Weights of a small image classifier: norm batchnorm, 4.2 epochs.
Rows from block 10 of a small image classifier, named by matrix and row number. Rows with one number belong to one channel. Each number is 128 + 24 x the weight over its row's rms, rounded and kept within 0 to 255. All counts start at 0. Numbers have three digits each.
Before each channel's rows are labels from the 100 images, of 14976, where the channel reaches its highest value: "place" is the part of the image that holds the peak. Only what is clearly more common there than usual is listed. The data: small charts drawn from random numbers. In brackets: how many of the 100.
# convs0: expand 3x3 conv (model.blocks.10.convs.0.weight, 288x48x3x3, each kernel summed), inputs 0-47
# convs1: project pointwise conv (model.blocks.10.convs.1.weight, 48x288x1x1, transposed), outputs 0-47

place: bottom centre (34); centre (32)
convs0.271:131133098094126137131134086107157157098158121111093167111117117121130081135135124086085130131094144082130183137110146117107123148098130109121152
convs1.271:123133151134124105130084143135121077153122158124120134181123130118093110141113119072140126105173084142130090125136135075158145112109103114138126

place: middle right (44); centre (27)
convs0.136:124077145134111121152147170102131079150155096109114098106131150126100127143128129132105126130103128192124088138142136171112097131137139152094107
convs1.136:130099107106067138165114098071115129132127131131098152121166140136097154112131139146159128106146130136127086109091110130109104169133120090118102

place: top left (51); top centre (31)
convs0.121:127110106116167130099133078133137135128116167112106152138120105118134076121133145112116121072109119068121153166110122072129121150126134099115126
convs1.121:145142120119116123109079120137126098161175158138121147154144161063136145139111131073156149117143126129128118160138126120146152131108121084166102

place: top left (41); top centre (28)
convs0.199:129099102115136143125135086128146145065148137100105165109116133149127086161130107099123127106077150075134151151112098102107111122115102132124141
convs1.199:108138146099133120127107138133124101150166163132089157181104152117124131148088128090168138125168113152149116130137172130136167103084126115147118

place: bottom left (34)
convs0.240:148128080145158098125104100122132181127146149093134117148082129166106076118096122110134124094128140120174141125135144161136150135165112123147143
convs1.240:165119121158134173129098129135176105097099138127137133120139103129123123154123090090096125145162111119086130117126127094124155132182120135184143

place: bottom right (34)
convs0.251:102078093117171111096146081119134164124145157127094138132109104151137110150107141137148130078129135085135151133079122111136119145142149113100113
convs1.251:161139127136139124126097093138132113141172136141125160151125198076144149145098122094117143166169142143113136135114151140137171135117129120171126

place: top right (39)
convs0.22:109135114105191100110128081150141125133121175156099134161138117166164117117141125146137128100150121124122155174112138088098135133139149092102123
convs1.22:124142130106108133118169145084103121125112164182089162131142107117142108123136152142139151108124134131109092157120140167123129127112102192165104

place: top centre (46); top left (27)
convs0.45:114114132155149095100125117139132150161137150098105102166117116154139090086147181094101135134141137121173149126128131148132180115145153091119153
convs1.45:159115120160171155112113131143186128127087111170143130125127126137106134144174119146088082119130125141099126174124127127118077140148131157118147

place: top centre (36); middle right (29)
convs0.75:137118115141169142100122120123158128129139185095113122153127103157151092103149163106108132094154103121131157131137126121103147116174167073111138
convs1.75:142118133137128160116147192121142121105076127157127138112150105135112150182152127174132108129129129128083090172109134156127101140141115163126123

place: bottom right (37)
convs0.53:147123089142131074101098118139113156133136156142153099154109104143126082129099111103144143104131118115165135114154170148149170099148102129156157
convs1.53:152129129156130159141111126128173145100076116121175123101136133134125134130166105167060117124115107130121138128145123134098120126196146150137125

place: top left (30)
convs0.18:121164117089171119107117102130125104179129145135140117142150108135116096113118147089173162107102086106139124173127130101141123123136166100110095
convs1.18:123087127110115161148205142092083143141119136141112113098120120124131157141131126154130148125145123157119114106133129184138149169132143162130090

place: top centre (39); top right (38)
convs0.128:180107115162172110124129095125139134134146166099087137126111116161138097142150131148119119085138116125144136166133127154082136133190124130110106
convs1.128:138158137122125131065155135074128129102107121163124145097177142135140130127125150168144087143122158124097133150068133132153121133135112131159123

place: top left (51); top right (30)
convs0.1:163090103162151104124134104095151123136161167100076109133096125152134081148142155129126102105154146132134139136118132153088125136181129112118117
convs1.1:179126143159184155110141152109151110107083117159125123097143133101122135164137134137127091137106129129090133126078137121145121157159115172144129

place: middle left (39); middle right (29)
convs0.206:116118126109151131108148132130121162109102161110147085096124091186140122112136122136098092087076102109153112158123103092123125123147151116107151
convs1.206:143195161114159143133155128127129132134140148091125136137135175098166131194112126126157156154123096123088136124132145126129152144099114158116135

place: middle left (59); top left (32)
convs0.145:143104103143157107120135091115152118129158148095094128159121149159123064157099159104123150088129138119156155119099155137102154110143127099099136
convs1.145:157135131118155165135118156109150106089132097154156152087120153124124130149137096152138103143085130165125147171106147143113082131119125171161108

place: top left (29)
convs0.111:148117118166129091109135067126136114129168143100087132164147145147127100148083159109131140109133156117152169120087127120108158129144132088125134
convs1.111:159142152107155151128108126138143105098102083131146154091142132128121104127136094128144105137053118142138148153147131131106101119099126168181139

place: middle left (84)
convs0.89:162130086109153133121113104111170120128134164080127142147140098185120090131140131104121123105109095119138138129159129130084161117164149088123141
convs1.89:144119128141102151138128201076134094096134155154116130130164154139094133169112132139142118171138146145104094126091146141123112132135115168135117

place: middle right (57)
convs0.88:126092124132140156123114076144141139131133162098085166189131107147119117126110142110106149070131108107142128134129100107119168153135171116124123
convs1.88:119134118115103128130115135130097101119180141140125171119135127101133130128074125104185153167123182118138146146130159159123133117070124140150119

place: bottom centre (37)
convs0.0:166165109111134135107085081139150111104139153144148162110124101142142113118135100100140127173088149113142145185140172146130127105129119119152145
convs1.0:101094133140128130124137136113068131118130144127127149128120179127138069127082126064131159096136110142127115122139146103150147131091090122123157

place: bottom centre (59)
convs0.167:147141120100126137119120082164171122128141111115117184149108107118127115126131118079082112136089154109142160156153131129071114148098141121145135
convs1.167:117125121120130114150113136122134113156123145134105111195161120148111095108120125088173127121150092156109106110133140063134135107088091115156138

place: middle right (34); centre (32)
convs0.137:141108123113119152146145146131140108142128117109114109105173138135118158127145104169122099112086104163090121155158073105103094158108178138138122
convs1.137:126192153137131131126147135083093139123122158081123097126123134134147093129107132129129168119129123113118126080128153129137193138128078136117155

place: top left (66)
convs0.77:143100113131133167127119100170144144077118119108147166147122122182147121131133099107112139101087119083163121126098111119079111100119135118123149
convs1.77:092165168094125086127130159109113138123146147108117131135111169116116130156075125117162140154144130127134123091132186139129164089101118130105139

place: middle left (39)
convs0.98:134134088098157137123112091121169108110135158120128127140150097186129098114140124102118119133090088106149159129143146103083150113152132086113148
convs1.98:119120125137108133152122193073130113088133162139124124131130170140112124152109134138145128148139134153113073125073131133129104122132116187123101

place: bottom centre (50)
convs0.118:107112106109168124104133087132149131134114191145108157140128107125141111141127142104113112110124119096107145174084127063121125148141161104106113
convs1.118:133165127126092133122114125121120087132147150149130149133149146033131117101109173087154149137102146110119129159117130124145144139111119113143095

place: bottom centre (56)
convs0.187:100108107123167128101136099119148141133108185128115128145119091137137096128121170108090119075135109096114148144099127074134126133158154107107112
convs1.187:137148091118092159137101142117124076116179139152134162104158173073122138140107129090155130154110146115100150151113128112134146141116127112151110

place: top centre (29)
convs0.32:149134079085163113130111089081138133118170142104102148112120155157103096137127131090128130109079141111134154164125102115133152147140114094138124
convs1.32:117111129124131163140153177141118098140148184140121104161111130101127138180092106110160141146178112166104121109128147113134172139143144131145121

place: top left (54); top centre (35)
convs0.85:133130096105159131106116079130151129137136168128115157159127109117119059134128146083112126079123127095117152175131126083114135141123157117124120
convs1.85:124115111118108123127118183121096119134158143147110156116129158083121131109097121094192136095126128138137089158127135114164133144119098103159087

place: bottom left (39)
convs0.158:154113116147159115122115068133154129125135176109107133144128100185139097114143136125108123109135127119154140167137126137070140115190134105112130
convs1.158:122130136116128152100168177108121111078127133167127162093126145132136131180124136141163132131086138122118116182073139136130097129123125155128111

place: middle left (37); centre (35)
convs0.130:137141118156113094057129175126094158096118160143162111105115094163164132149142142168122099104146142096140124130127123129143149126132103114123153
convs1.130:134136163091125151144193127103136078113078110131126165102136121089116150144131113155132134158102129135116114156104136146115114152123153149127079

place: top centre (43)
convs0.278:145126098094170132127116102087152145124135163091105127119122109175112076109141150080120124103087108107143146147136122118108157131171130106122128
convs1.278:109145123123112173133146183122120092111144180158139127127125144122099134183076119119147131169146118163090111128092137097132134143142133133130116

place: bottom left (60)
convs0.197:162133142191081111096116106134118124107122178118115128111149102127155079124136131139121104133124155112107115187103126117128123143177103115137129
convs1.197:128096134149156155111179121169114100126093085156124166129131151086140127143135145122152146113066139106117133160132132123136126131090118170113147

place: middle left (42)
convs0.165:083116092063161120135134113088137133101149131157170127088131136163094152167131108134131135138124107157120150131099126104134113127135147124086105
convs1.165:143116148150108079124120104139127163147180131118097102161122132091111162135079125110119096167190165133128127108123131136148147137152129118143131

place: centre (63)
convs0.49:149164116146135072071127100180121123121113166164141143166140117145140114156112129108143113111145157104126129171140111092131151129115103126149148
convs1.49:121096133110139161173131138128145108124127107133130175122109133096113132147139122126143116130084115143146140151123126133079081131120163173135053

place: bottom centre (46)
convs0.252:178141124135144152111111062160140103131133148127128191153154098130162103118139134089120132135094122100137139164103121123093105131131153119144115
convs1.252:054147128101131136143135151128095143114155116130148147116096146127112123123059136088174147120095128121172148121129124109163158117131130120126125

place: top right (40)
convs0.7:133118091100136107125140089080108146175187143104087141118113144130105098150115142087142131121122141149112138142133138140143137171125171111146096
convs1.7:180121152201166165127111162146136101131115144105155078142103133127122106144126124115134128132156118154112107109133139122131155132189129137141127

place: top centre (44)
convs0.201:126105100127144098091136075140140141118158162121108154162143107165133086145084123089149134116117155091148144157097135111109118109132100101122145
convs1.201:127131131122143171153125130136136083116140119152139179113115219084129163137118123114144122149108124160121128158125142125111086129120136145138099

place: middle right (40)
convs0.106:128113103128140121116124117115170101142171153083092122175136130137119076127124167096111127102132134121125173103133142127103170118137141082105149
convs1.106:187097116145152158148111137106152085118090128163129132123150145130095140127148118138116107143094123161118077136105127125101093169142135155136094

place: top right (55); middle right (30)
convs0.29:136106113124152076092144122102121130156142174121096107118099114164156078149143141095136134117148116142141133155146150135115146115170149079098132
convs1.29:168104127157149156100141164117145129129116127156128121107150107126119136169171135168112103131145133141039129138120134150135118167149127155137132

place: middle left (59)
convs0.79:118098084049144112116132106132129106138147129174156126131158131129124127174109094109160146148095116153134145120126175128106119118100149109121129
convs1.79:134124204189130140141129128123140125126106152116128117139128126131165130095125143161111170120166126142146090100140127162137149086168107148132132

place: centre (34)
convs0.120:146162149140134142139140124177131138099128121105115167147114118119137142142108084168188121170086142098123155114118176131118128118117090158137140
convs1.120:114108113126076157150138118141113101096125120127137138108176146132158112106131095114126162136109114129076130125138127098120096110050115142132160

place: bottom right (53)
convs0.162:136144145134133145108120097148146132161094148124113141146131093069141092066148151097113095114120136094096124156135119079142125143135139125164124
convs1.162:138134118129130132114137133147124086129128137152163123124173164119123140188115108064156125106123085144094133167160117090136140134123087117150128